config = dict(
    encoder_norm_position='pre',
    encoder_expert_mlp_ratio=1,
    encoder_slots_per_expert=2,
    encoder_width=128,
    optimizer='muon',
    batch_size=64,
    warmup_steps=80,
)
Rows from block 9 of the image encoder of a small image-text matching model, named by matrix and row number. Rows with one number within an expert belong to one neuron, the router's apart. Each number is 128 + 24 x the weight over its row's rms, rounded and kept within 0 to 255. All counts start at 0. Numbers have three digits each.
Before each expert's rows are labels from the 100 images, of 14976, where the router gives the expert most weight on average: "strongest on" is what is common among them. Only what is clearly more common there than usual is listed. The data: patchworks of several textures. In brackets: how many of the 100, against the usual share in percent.
# router: slot weights (encoder.blocks.9.mlp.router.weight, 8x128, trained with AdamW), inputs 0-63
# up: expert up (encoder.blocks.9.mlp.up, 4x128x128), inputs 0-63
# down: expert down (encoder.blocks.9.mlp.down, 4x128x128, transposed), outputs 0-63

# expert 1
strongest on: patches: two (89 vs 24.9); green (76 vs 45.5)
router.2:112155121121119130128125100103129070104133129149170144099170144080126162112125156130126138154098127136138132113111108175126111134097070116108105081183131120117146120112113101133150157091152146
router.3:128112131144118100139125100119120086114118089160159120138161137092138197118126148109112106162097115122133156141130098155138112134113061126116116093161145090119105130124084117159141172135150150
up.0:109134122116149119136109067101131138179098159140092131132131148142112133103126137134115108099161155124162160158109123167134140096098138123154138161145124152112134067136107121100147132122125084
down.0:136135163154102093125079217135140135126149143083130131165119125155133131150165079124148146102115071129129130098093125129142106143150111151075151117149148155140119155149137119116125121190121146
up.1:165152146102123070166143089109133098112141123132118145075106100124092125122124139152128114125177146149123157150156138122160099114137145155147145122122137156107166142083102073078113104120130144
down.1:132132088124130170127099155133105090141137143105172108163109105116157123127145119158136140098106105136117088141154061146124125119098128104107114073127154121131146138116125150187127141123150154
up.2:094123147138121153120152169114136126128140178157129183118077143119076152135105122124120121117135132136106156145106111088093119114112113146118105125095143121108143131118176156139122150116118110
down.2:153108099109091104085148112137095113157137156107110091105145115150146102103128124111133112143122101133136128140136150157152128114139129125164147109128097123125140086134123157133149108122155150
up.3:118165125124102145105118157132132137134143117123124130126119129118088125134096105160092144128108166094151181133123155103088115119144088120135144126138143115119094087163155157192121117143109085
down.3:144089154123153110146096152116117112094127095149140158131154109146141147122128166103170127135138087131142113144092080166127128082156134150107086133138148151131126169148129086130132129120131120
up.4:174130160139076147115085094120145105145099128121109128084122157124120155136149152099124154097107161156112086122081105189114147116098137153153143134108115094134159147102133104115125167109166159
down.4:125147114127154140086112146130136111097146131099147170116148107143197136149141114099126111116114101148129136150163166122166138116147099125144123092196121099138137115119153151138120105125107113
up.5:122148124132100080146120121118128128118151080117132120080117075100141131139160125147171159109128113143115172159109119143165136146120110113154155140173100186144121137129122119123116166166151101
down.5:131100115175128141122157125156132131118134143101080107142091158117113112155166116122122125129127107090164124136119098129105109128152144171171163077112158136057121107143134174095124118105131150
up.6:151119159149091139098127157101146105120115106141120125160138115105133122134137121163128133119085117158164143122089132095135102116107093164104133104110143114109171108118149166142172146106128161
down.6:139139130107125124148146136139137105102090129136132083133144127107110151134131137170081140081126142113136123138132091135110130115122116125138141181171113126131078097161152169142160133187127114
up.7:157131137172107134154100132149129124135106103091145130126113113153083108113133145122120134142129144190149154113082141158168154107101120154107080117119110087079144150074142106093143164107131106
down.7:164112124095114099103133147124114180165176139173120144110085098102139135080103132140126140128110153121132090147093100139100099128138124136088156149150133155128129140152125126183099092124124095
up.8:163108064149150130130119108081163096109142111099136103144097185067136178091111138117135090103145133140155150147146109134161162110155104124104096089147146118144099116154151165121113126134145139
down.8:140149126140056167104177111163114121106127149112130148130144128134124137141177107161152137159103151170126086140112121091099078129141157113109146132109132120091138142114117105125128144134142138
up.9:126127106134098113122109106121111113143121096147128155104137116144081100108136189106121132095134108131137141144146139142157120151105133093128068134149149149121142117174149080098112139137128117
down.9:136105165115120175142131114103128115142118126127146108161142101107103158140164116130102176164114134118182162124137122061140134124138154144107159147096110110101125104103118144130152134131115117
up.10:134128147157161162123119124165132135093114197118129122123140150118157137111148154135154097125102099130105151110128136131126107130114112121193087127145120147138190134101117143109137151119149122
down.10:123079188113104108115115184137106121140134107149108133134113157129137142077105174106128171161121136138110159138125115135137138121118097106104086148152119115137131153129155125122096130111107137
up.11:125118127155128116077138093148136163098113102119140099114123153099118149099116166150174141114145157167146148136084125118117131141113110113078089106153167144096138122125150138143109162148153142
down.11:164101100119129149097129108149094142096137154117134126141158188157142179137149091115120148098087116110129142114140124099146134103129122118151161133117109129139157146141118112108153102144112115
up.12:110139109099118144131131083088083127132146138152152090102083095104158115158117123166075149153114153097112166131084109156120153149112148118130172140130156143122160156107140121106115128083120106
down.12:156104092118099152131146146154130122109125090102107132147113139103083142152174127143154101158142106161168157132099087153122139129130151139156127152143104123149105091129148176103118122099138087
up.13:127125102111109126116142101153136104146138124163119105110106147164153136148132158133087114114129127121229164135148164145127135097118110113118170113131136121113114139111106094124139112158135131
down.13:143135173149098129110103107103129118121090125151116175088131102125103121176123123114130154117146113144097112075093151160167144113159143107101122153130160130121119109082144168096153163125150178
up.14:137122148150119138096125137111124109143114151132130145140147102111159076110128139113158103159177149113160126133063099128088112115049099110170129162126138148157163114101139104073128147092135147
down.14:151129119113141138129124166125133130104112151140117099151168103129153154097152075120122146063126104160174142137118142156149101138124123077126138117134142132115148139132116122100172105123137155
up.15:130138125139084128121103131167165073145131118135100153115169089110144157147117147178109136141124113124136139116121142112101169126106166106123097101162121127096097081090185151111136113106124162
down.15:151115087114156147111125072103086131149094119138144170127113149136103144135163091152128159154125134116174104121112110142165100144112103098123174127143126106102146102160102132129123120141143114
up.16:109145147138152087154124119153120122114167081100113098136106165081154114131154131124116162157124099127124122125147137134109159152125118122134147074179154107101125145110149102172107104124147087
down.16:123128140142134120112118117123135128089103125107123120134139071146103145135118113158109126091137126147115103153124185158121061108125127119110157121117141155155148139103110101098127129126113122
up.17:145101118141145158133155134127143168138152113112118100114145103153118113145114162131154167126111135136091100126142100153141124170129113136130147154125050096112136157159097130130119148138096161
down.17:083120122108097099118153141153124161100159154148155124120151121137153117084106139151157107137143068160116147179137140161106125139129136153094122151135125141163110144125120128207124123095077085
up.18:127147145120101149142111117108137117116118152128126111134130115127140127122095120142127118127104162119105147114067147136098107113107123105184181129129165136148138133106133163120090156147099115
down.18:099137086136098135130133183151131115163097114131113145167117119149138062124165098122106111100079180147169113187114109094141126108142176132134129133091123180147141109150102103110130096131140155
up.19:158126103076123115128120162147100124138137137113131102151126136096085088116116125165096102137087148159126124157147134134139079107133134134103116131126101113126129168142142150180096130128114141
down.19:155134118155158152111185115118087104125129144140102165123168118127168116158103143108155149133132097069123127111121133085098171145129129143115144125141122108137115119117126086121138091133174127
up.20:117079128106139083118139144099138144111163148130178099129100129124174121104110087113138146148148120154116105143129144138125145137109109160141102110178133152141128125120128104099146152126109098
down.20:158150138111120149135124107158152119150102101130120121099116108131113162097141136137132150077132133085166125138125109140127133102160134115136125095148144117103136137156130115104168138135113140
up.21:062144132170122113131104127130104129128149127118105124155136091151130126112105133074152135153125113123138118122122108137158109161081141116142131147112109181068122102137137107090136134116130091
down.21:127121121150120147130158144140094129126102140148142118134144102121107119143145086144116113146120139095146137088149134150169117143173116127113153165104123158153132153120104150113138128127132161
up.22:113147102148123132137151122134172098116187125144135132088143121137125208171122141127139141132110135106112148125127126134064129161141117139149171098132123094141107114113136107164115140102141128
down.22:125101138116170112113117153120140125150088090115113121157129141133113144152122113126084111099098142131154105123134082111148157099154132099055081125109140151108152109128094153114164144165116100
up.23:149106171145142170109115125104107098104126109150159117126112166132109165117128104092143153132101108105123114104138172134119110109125084142075078143108136172123080138093111147168143144151124125
down.23:114118165085104105139157158111094133146140142099119149160117109150135129101124125177143090133148149135139119134150108151145137152127084108188093119124144086176152119143113123105127097113149128
up.24:117110119128157124114113118132135106129131118143175123103153140134108127106099131121124151099154123153105127101078138153163130115134167098124131098143125079121137116120150158075127119144095148
down.24:132133113170156149108134133092098142145128186113134155121138152134142164142105106121107163177130114111129147146111148120108152109151175187133123140125156124089150099145100105147112129138108134
up.25:110126137104091085122107099140155129146151131156113143081135135101116137129149141157123106118130118097114105091108092150107133146148140080111114135156144115151124139142146144147124145114113129
down.25:142159138111121140079129120117155096135151108126125109102135111097180088138167116142084112147160138123128145110118093103120113161126137141094152108127137145139103133153116094146092125134122138
up.26:135100132156114141151132177133181159133120094133126136160098162132118149111122119091147166112106105153142144142134095125105144132133093103149129138155164155093154110108130107160119116106149140
down.26:111140130119092166084093099120106115120119155143152123106129128114091138135144123175107079174105128133106130123145143156140134162107118166134126089134116091149142099111120158087165167137102155
up.27:107163133148101181085097136116140082136105111118140126184109156111125148096120126126120128166126127106128141148116164128076117145111114119076109085157179129155120159062130097144131142142095158
down.27:102120155112138101198116133103112103166148167119140109075128114094123113093120114098130096109100122131131090176163098105148147132152075132111149133112159130108146122187105097126123110146143140
up.28:136118087150163163153131153143106131104151115091162145134110120111099116149115128138142175113151139139115140147086108102175128121128110178152151108185114102131155164125107099110081106136100091
down.28:086119085122130140134148156147114138109124155149151129102115125164127103085086163164132104145165114171168122143133107168093141129165144140119119175128118140133125144109087143173112112106163132
up.29:168141089141128122141100111141112123092177143154148121102148147104124100119104179153159104098104156141158111099173103175133114121167168104147114144148087161154117118156122127133132107129119139
down.29:120122119138150143128213091156130092166107119115137131126135085143129139101139120142125156155144105152119147133145153104133110102098109143119135145095163092110108115093127138146144133075146135
up.30:113135125144101125107118122104103128087166150138105115148134078135123112118142112157178082129106148147120142140115100114150130131121129135148085129115114152144162170073127140131117138137168153
down.30:136096156093155111136105191125131137120093108137154123118128163129143154135128129118136122126131110112144120102095126142125076139176119163136130150110096107083124095103137110090105134120122133

# expert 2
strongest on: patches: two (89 vs 24.9); green (80 vs 45.5)
router.4:134123138116095123169164090134075106116177151119161168106152136112108139092123168126088125141109127098097134144144140160128109133122089122109076085166125093106101105132109130156141106126120164
router.5:111140138102090121144134109132072119097123158147149163101131152136139164086153137128136121141119146123126089117111120187146119124167103118152096119158108109167119118130087131145107083110137134
up.0:153125106152103151107115146154101159108108135157114122098109133117146159137129140131164125148121102093068101141101108136148110110120120091162110120136101172117136125132109167118138138157100139
down.0:156121149136089110184142154158131147152153147135135175115120136137166089099143146112139138132155150124118151112157128115071182140160149128160112171126072126113149132125124092171125060095110107
up.1:142156148092136139147140131113092136134065139075127105191099087117104131101134122091152184139125124192136095167188127115163108114164113144097091152137099119137108139126092129138128182120138099
down.1:129095130169095092115132154135129148127186126186116156138164103122108115157099186153130112108140132119087136136100152150161147101104114082093126107169117104182137111095142130143149098141125095
up.2:159161128139133133148131110156130138106160132082119105128146172106118115118141159165097139122118133141171118106125150183148119161136120112147128100183124135124130092147109158102127126082161137
down.2:137141135143145147120138115123112141107102111154148152095110090106140140092120163118174123147121157121099163118152102117135115114139166118095087161111131143139132156125110068198137123156147120
up.3:142138113103167152115132138149126129126123110115131164132147116146176078102131140158110115107085139132136109114128096113132122155137189139112106138142100095119115118124105113115145088150187128
down.3:108108113109115131149117132122134132092171125142168127109106164124093120134159116126175144142122144110114123161084130061104151115136151131135135138123100166120131148141129129135120167152086099
up.4:144146078178172124120129102133159147118128135118119133097109085146097087074108152151154134115121152124143158148114146126163142129150108147157147068103133126113125125136119076133164186137094110
down.4:069120092091108105180143158185161124155102104110124128155085107135121138146111128133111100157102094102153130069160133135148122127146173156053149075139126089114128142144111128118135088115115123
up.5:106142143122109123130133124126142084108148135143132126151137145135150134138132103140088135134136086186166143111114092128092117142108123110112127166108113127138172157119154104152090116109119139
down.5:132140135092108118109110101103104148076134151126149135111154113129136124119101139173127105129077152166137111126106126173109145131128088170119082068135142145110140138156102134088121146137145148
up.6:099120115119159173105146128120135059110130129148137132154107146128115145110110106139180146162131126104149133152092151136143096153118088145149107148133136088114150144136122156125120117151108103
down.6:131094140142100134093160189145121144168115138094135110110200143144118145153156138133147100087075135123112100143131099131123110124133132145133181094130125162138142123117116149115145160137126152
up.7:101131140091164175105147122111136136123120090129113130144171135092125167097139136100099126133113145138137122168100115124121148134145122155126127099156155108137139116100108088147142154130134153
down.7:093130171133122098133079144133117119124152157117137143141135087124127093144129104119121100109146091149110127106139111139145151128156177093079110133124149154110156138145122133115112123168105155
up.8:115159160106130159144109114095130133092159162140146113133124164112155076141151116121161133145126120146148106137138132139116082116090105142152117140109132159146106111126115117126144169134141146
down.8:114122143152130098116129138124170118161102119127122136120128120109071184115107138133098137130148133151158166193090107130121116114124125101120099135121175145148130132093155086130125156162124130
up.9:150150139106127136097171122123133134133152115107136119142108142182085073101118122147127160126123089165144148138100160120165098124148156174119126176096088160101133162115140124120102149117089115
down.9:099118111144150089119127091122108146146133099129130136112150156107148143173131133138119070140109135100142136099144115147091187122155135132137093099151111104161115150148105120169151110099130124
up.10:127096133130129099177146151089124081111133133094127133126114119127115112128134149142102117112067147126123063144112133147131093137102135115142112148165141164108085122124170104105158171096165143
down.10:149126103118117145107155152171100154163091157127111131102107137146097075156148088105125135119128161126098139179136112130142114113141120122112116134163097124149109115168109163135134115078095126
up.11:130124129163083194100147139113103145130122127137143157165106152115102130148122115118142134152104145118125091114117108061080113158138145108122102122139102145155135135136144120106120122090093138
down.11:151126101142127092116113138110114148119102136136118103140155113144130097124145131172154124162160158102130116137165107129157130100084118119118124184115098138116114137148146138164100086119128125
up.12:126100127101139116167112124092113130149114120133125110150094153149098117140179148133166192088106122136153111153077105166150113137129158125105106123155180116088098159170102099109158109129118118
down.12:098120120099138144095106223129136094131107130062139096096072091169133133089127125145099128114129170137088139110125155117125131137123127160118124131132130128137139091114122119141116133147104179
up.13:141151126103105119139096129130110096124091142170094141137128132126114119120105142117119099129136123137154187121163125139161067092146121140093152152111155110118165098151127128140140180155151104
down.13:151095141125140125133127129133144059112147156097149149122103130128114154129191088150158164118161108117121112121093097092091103159124086122122123168182120173166130169108115107147127154143155133
up.14:155149132079165117116147095091127123108131126154117089142139144093129122128099110122118122119105137123167137141118192110109162122111128120125125137159139140149068107168146157126173142148111124
down.14:144132115144149136148133150145107106131108118130142186096071130137140168153162136161127115083135103122130127132096122136091128129116109137111164106113123127115149115133166133076150116149100168
up.15:089146154117193131163126115085115140083173123163134088137124113101107119109109136137176141130117146091119134187147147129126104127132108143142136131141151143120127141178099107187142133135130076
down.15:133074099142128160133144183160125086157153169145137150079132124151141159127140165167133132127112082153139139126100120151152159083137108135138134111128148151148098117090136096098177110152129142
up.16:098146130137129124147134158081129125155151109159140144108116120082104111152113084138148116123142127135109168104157116112125120148076129149158134150090098133166134119122162113127148084113148130
down.16:139096125106154130097136125152136144123074116108105090136144151130113153100152087133145103127138182140157108104097103153126085143155164127184116165153142155102167124121090092155149116118112102
up.17:123067139118126094093146128150138130081133151120112128123119122165127125126127124117135165164089136085116147113111123158097086151167089171152155109127124130126160097140126100113144143140145123
down.17:124101154115126120133129167148100108137092124130111152171096138129133125111108138111130104120101092112108089134163151138143191141134167074095143136161084152146153093108136129097133097118098127
up.18:123143101171159147112121114120161115137107117155122146180108089115135166066114122106111119119124135092146080108117131150115105091138142139159072129202149117118140124118097073129143163146154090
down.18:131104131162084111153106162122122144182131125149080168078128123132119104149122108134136087145169095161108111097139115138146149130107124130096145164119126144115142123095152174155132094106113137
up.19:128137096119136127129114144098122124137121113131150141165153127127128108069116126125137109129113126151141129136143149142130170121130087107132122105111122141145118098137142089153188127113137093
down.19:129104156134103087108096150151115113099095129125124114081108103181143114121123116133136139115113135104082148124135134113136127085142142092115155155125159144153147159112105156117108079116141160
up.20:117132106105102102157190145149124100106097129116137125135148162122164137126150128078144131127124123132151158117151094114143124125161100117163108126146130149103149125101126083123147096133157167
down.20:143150158140149140110067139155125125146134118125123115092117086141079110137139123172128117126126158103152108100121148174124123099098168137113121138159126162145103133156150168138122145148108108
up.21:123119108118095166130096143146167116107116092118147106110090117143121126084167151173143125150124085140158162103134137110167148111066091182138107127125143132137151128134103137104128087143118111
down.21:125141154129137107131154092106092153091148173144127140099151150105111160099075144106125127121125137141137117103096127191106097145105160109105149133132090107114077116122135116115116127121115136
up.22:096105102115144086146135147112119125126137112153133105161086128143128135109119092121169158094103132168154193125124123120177124127135085087138151097124159162119129102143128135091100109168146116
down.22:124066121095144140107101148098116116117139117136126147076145134136095114115128093145142125089148155148143114088115109135052112141129154134136141161106122162124152123137116166127163108158115145
up.23:166122122164126121071134102125130142139113078120133142165135181122170120135159092089149126163078125130150123137086109084142121146132148084135115101151160110121130158110134133172092148133156142
down.23:130130140109105141157069136107113112124055164137160135142130098130082090114127107136135133101153148146170121078134102125112166143179164138105155157123126127127134100161113132166100114152134136
up.24:132165135074135169147132084171113119143132140147143112153119090126105119103131132095112126113111104091167108116092129115116127136104143119159133153138121102162149133108090131126144108144152094
down.24:130133105160148100123117143104154068089115105145134122104148148126115142141133126172136122108157124157130142117062148089115142083125112142095178101162098152134097155158141128149089090112111151
up.25:125140099109144138151093121102144121144100130140117114123090147136117127098130125126152173087173093138135143090081158123124135110105161153125100128096118145111179127197154118135149100123131130
down.25:120101144141171101129126122085130108141125114124159115121135108134128139112128103171118138121122109131163142139122155106130103165153118141075135165162141162111111112136135141123158137151115128
up.26:172125138129116147109127115122142116114144091115121134140166114111170158125139168162142132099089130118118144105092105165122120120122118123140141127142137144119170135126145119137111119213127084
down.26:053117138136122127119162153101132080164144143159098115130104102138114140126125133130087110126166166148156126171153120090164161088100144145117130148098168137129103140105144131120110108098146115
up.27:121143108099075146138142129129144127158129133170099154136130112131162142115089178132102122105121196099150134152091122154088151166109113141110139120140144121142124134115157099138118127116150108
down.27:133158123156140140126086108134121104106083110136164093133095096127090109147145106136131132114115139153140136141115163123123110088129147122103165093128093159137129114173111172098171139151099148
up.28:125124163149135110136133118111139067168136105121138156138168166123119137100104096107111151122125096139120133115071125108140146098103136144099160123148162087143140131109168096120102122140118106
down.28:139118136140133156130097145115134138142138169115074118145141107132094122109121127101119089174097127154175142128171125131119140123129098154135129127122164194140122100124117143136155146142135162
up.29:134179148133152149136138152133127111122118120172156112137090122116158141086133163138112150139142122105125081157142202149099127127138068103076139130118141137115119091095139108139118090114105115
down.29:130128134133122129132114087142168128122131105140126163101155152169111149147165121118127098105123133095113068130122110157130182124156161162140138168147124097151117127150113150125170141130125140
up.30:132134131145102150113115122121125122112165138135131164111092120081129138128123139129141130096100092118104148141127100088144083124120085159105131073169142139142142112140079150092152154175183128
down.30:140125107105124132126164140133134138157050118154142121087144121148125173161146114136108113176117180149140100130116121127149136143164165156144142136126096139159157091117086101131126153129089123

# expert 0
strongest on: green (88 vs 45.5); patches: five (85 vs 24.9); black (76 vs 45.1); teal (74 vs 45.6)
router.0:112121134134119134142140069106068115089142092132152111133144160126137133119131143135094126129088114112132177127113097120098136162153118125121096115142146123108156097127139128116126154144168169
router.1:117144146142140152136111094130079106109141100127141105179138148130139131102112121145079115103088103104139171130122123120131146171127101128138114117141144115105128106153127131102149166158157137
up.0:154128144126152127145139132121134081080085139149126133152113105127116114127117167137153095089130154105086118127117140141152085117111166133169070120119076112115150094125116142107112121099101090
down.0:123124107106116130107093138138112130167153139113134162144152165146136085103107108127127138116070117145111147152121147134142150105136116124132142080113134080141122116147099117123111148157151122
up.1:107039096141122107122122095116151145101166147124146107113122137142151160148079162169104140117125091145152120149115125154127157129122082110138079113130138092131127156115116183136165133095156143
down.1:086140112153119136142133137166146129133100127159132176188139145140140115114142180078113127129135141172118129129112121130159140132143122135116138109164097098139143112122108125123091093120131094
up.2:121150170152115107122127122171155095155109086112107145093124105077145143143152112130110147120144128112123154156142074147095124127118088113142157152180088123138142182137133106142161114101108126
down.2:168135140114150134099105111128126108096141083179142115116148157132109139126142108135115078130085154155153161135138138168143105134149185160117157094127160112124171127126113097101082129123098133
up.3:137121113082144127120086124139103096119129103124151091092148124154152150164114107123105118120097125163098180125121134097092150125094092082091131119120153114139137091145122123134150141149090133
down.3:152157129134156137124120102113130120190174130151113139118155121153115081115121143128146118134113128117140096093143142138146094130125131140152106141178123096107113121137124129102108122126191076
up.4:159103158138156135158164126158172151119137181127129146118153150193157112116139148090107115120160149123114114138143140149116126106142148128100157125109081138146120123105103095153148081131121082
down.4:146152131111144117102166164142162076125161127139136118131140139078112165149147119146103087169072104170142142118105124129137174113105157127136101143148133151151122074179131129151118150107125110
up.5:127168119142118132139172145122115087113136133102134126142121132110181074094075144112125137134139126124138131148119157084112142127109076143105112107135115135133101166094139114168131077116102107
down.5:128107140132119166116114113114103122153119124123132120139134152157108136140177082113110119128128156155135181125112131128109114166131144096124133160143128106145138162122150097165110172134126079
up.6:137121125137166099145090170121111130102161157152134118098088124132125136113120171133118109166146126129103128159090117137125123141140162125070071085146125169151125118142140113125115135133151141
down.6:141114139099135144122106142136139144172159110134133102112120097066171148162138078130149105172140121131122076156147139091119124125105151149152146095149136095156135132101129151166128133134115119
up.7:150148154150097148108104095133136171098105130144105170142162111114112133117100155149105114114148076068133151126090103116114120125117190171129146130085135136117076099164127130152120165144144141
down.7:088147150122136101141127162084093099109112111131161131137085122100160143122138133115133165107145184125133118140176119120178122115148169121126118131121121168187150142092145122099106133118150120
up.8:105135164107113146108147168138132167153115123177093121108145133087147108128149164143115108114143117137147166115140146145157153141091150127107147128121108134128104141128133070180124102105129109
down.8:104098178126075103133112123151122100117140118092105115133108162160138109122163109144158106159142116117129147096189152105139147095136134133121124079130143092112136124147082145102133130152082131
up.9:116146152126130127139114161134069096116164093144135115129083099146127167152133132117185143104111152122135137104162138128109122090128088144111121100091134099128143151107169113176138141127084119
down.9:143077105141113137101122145146137130136124178126103097092090136143137097095123139098125121069142117113110101159126113123161105149122125107138098154091115121131133147119133171155134129108139180
up.10:103117142139083177115122115116143105107155140155144100124164115111141116122139132168105161118085112123130138147093116066103070164141083172154122125153112160112119122177124118110117157099133097
down.10:138125116119077116147131165118117096106106120107175135125070072154168111123159135127140144118170142175136109084148114144111134128169172127136126146152136147121152116116159100125093102083128140
up.11:123135125173132169125152153113125116167146162134122128100122114120165146132119116129125087137058113091114123147151097092096132093121112122154130151118128155166138111118136106117107131174120141
down.11:139122151139116118156152142147116094140122124151109143113145159141128140170127133067123114094160085149135088161141132139137152174097131069119118176094084126125146139165159163082125114115143111
up.12:101147141154106142140091080152120085124186167127135133150104153129162098149101130154117143122111163113152165105120079101127099140098115128100132127136149092118090126129138146098111141113138143
down.12:084129131126111130117113144124130138134081145113143129084136077147138141103164128138128088134107116169135099130133141143132104102163132160139158096124148116123129087112116112101134148106160200
up.13:117096115101103138130156165161150125140118094151140109143166117140125125139152132127159119120100120141176115113112105189104142106100131141106137116082128136119135115130130137194124142097171104
down.13:138078171143085145144146075147145131121181141163085138126128119119112133116142146111130114152158134117134123141132121178105110117122153116183128100145147091115141153108136095143131112145087142
up.14:135103179093130147077115149145113127124127119089130113177108115124142113138120141129091082163134138140096061147188147148141127155115148144121105152129165099153105116095122100136128140091120121
down.14:081107160112119106136175122179133135144109137114131120122151134128048122119150135188163170141110148137105123140142110115129145155122172125121075139124106152096139174104144109158134091165102149
up.15:114123117163141118110105123098111104141153111116151123145159178093139115116135140137163133087136151140123182131128089150116141070123130123137117131108165180146122150096118128104143146058131159
down.15:116143090120085149134149134117097128106149132115113137148092119129117135126152155167111097180142131144132097104161132146133114129146114128166128091117168086079148112154131109109125104155135128
up.16:144168100131118118129128154146129089154110130174177134108109137142159147140161118167151103135116079160136174161121133133130158114152099130116100092131099098150120106094137108114129147133096109
down.16:112110148132173141167147121152130131095126125163126086123158146143085151135122189125103117128145137126119119145120119135158145078132171106080115123101146116088133163125133144145133171150116092
up.17:114102100144126128148089115093132170120097128114110123130105130122156091150102116142102107113133108148119118119089124143099140150105147139103109123174070128112156171109165102146157122107113149
down.17:149117155129124131109172186148138129108110144121113136121147149164149117097171130127131142121125119126092136106161122120117137116155163120128153071092145086102181157110111111153116082131079129
up.18:117153137150164144170138131141126104163101108136105125128113112126140116099113177100112127144115097129159140124148157137149171108142109126096169108122127099127143094134123114131128161113121135
down.18:135134171099110096129109188110161104150136119124097107121135138126110085161107123171086139094132166135088109138127125110089097122144140133082177179133164144138118179117158155125142129120121113
up.19:074093137106100151146146062116112082131131136092132156114148126131051128175085108142142116115095091133137136154125157191122113150165122158143131142168127142119139157146129157112148118144148098
down.19:124159086140148088132089132145153132124128140149162120145120142133172125099143131128118189171126146123108136123111157120159115169128145109149124055141095098185162105129137121153120120124127088
up.20:117160115127127095117114110147149088094141127158131170177163110117124119152103145149172145093102089118154154130125156134135128105117126111123159147147098128148115106117152162157133110092175122
down.20:115111118149095102161106135123108118111130123118158164110130149148118092054139100082110128153166161152094098156110108169155165127079087125118127105088090110123138131141102152131122155137080113
up.21:162155161086136138141131112161137097130126164164145165123125088138109146127137131124137140094140108118087107086152146125098166107126146153111122121114069120148130121140122122111115081155117116
down.21:109105132144147122120142147159105145136148136135173130131143154128130115148169121173116110154113098122119118140142129152127104159184185097080140135122125108125151129106118101143124145137110119
up.22:160097094127112158129139094108148177141151103105113130127105115113143106151122160140143140147129118149120124111095128154173168156123119169098086130123111107157103124129100112093130113088117142
down.22:081094148098195129142115117148109135107118082132174093095123117126114137093132133077101112166114127159130154105181113118168110100148159143087145141136147109097088125143111126139104084166106155
up.23:112150147148150151109115151148131132149119141109102113122122130140105171098134156120173132144118118148112154171166127123101129112124166139123111155140111184100107126084118115141118126136082095
down.23:143085145143097110114116140156105106121089136151107188138134158124129153134154129130116096136156111172147119139123116161110110124126142137116120121116170121170174142146113114104158102143170068
up.24:106121109108117131179100140135144120188155118153120153165127147119141107128067120100071125126106118132169128121108103108130140135152119148173140074136098135160110137091131113087094112094116118
down.24:145164134098124137097157107107122130109122094133111113139153134096175142141137161135128103173109124138122127119172116150184112136122121117118097121081158144158120102137116104159130121127145124
up.25:103102113124118098111141105133142122109130110138084148110167100157093127132115138066147078160117117134173164103140070148145103134123135091169132093145123148121111133126125118072101125141167141
down.25:146141172159175124141103136139127118173116155154165133118149128117121158172146102150104120121102102142118092099091167131110134106091091130095163132100151153143160089100134106163111117127123125
up.26:126125127126129116133104087119144123174194135123137103132122111130102119123113073158100079103113181135139162124115131120099112162160066120074098126114173080127130119145121135159116146126141141
down.26:142173139125135112135104147120137138092110134116137150113128136108181136114155132078096109119122093182126122122069153125109102132126149154151137140164143130135086148117144090138110141108085113
up.27:088104131132105100114154127129057107099112075100102133131114101127098134141125171131106129132098090132180135134128119131139129133135130110112190076146143113156132146156133095118125112082142127
down.27:117104128134144123147062179163141121151162121155165128098118177184155129118152117116149110142104102103125114141120096102123122157153099134127127152159162151164125081100079156171112122169128094
up.28:129098067137105162127157135168144149130150158126156146123129135101078124137124152135122128128132125106133131138096119161138152137128120136139099164179128157145140155153098101129084120151095130
down.28:153141173109129126133143127125153086079078099106133096156180047125125103105120154163128124176159136174153118120161122097125105126123111151119095159112120104133111102148141130140164148137102155
up.29:132147118107102166116095116138109137159157108132110086120147094128146106082089150108118118130064124113157135133127141102090115154147142162139109122120155122097102131152130136132151105215147171
down.29:112131101141149105171118119134112084126127096099179148112133101119171112113167111127144135141158122121111096122104090121147155124095105110137172103148140168156127152142152108115114113114105117
up.30:177091127148106141129169113117101152121125144125111096106136116100126129149114128118095123145125126135142106112116147199121118090124124149188146097129086163136139148123094128104147140117183109
down.30:142131132141138154126108139178162092115125129150122146101148102119112125145124116118153142130182102117123142138153159108126125130143140142140154125122105100137095121106120127130107104109118104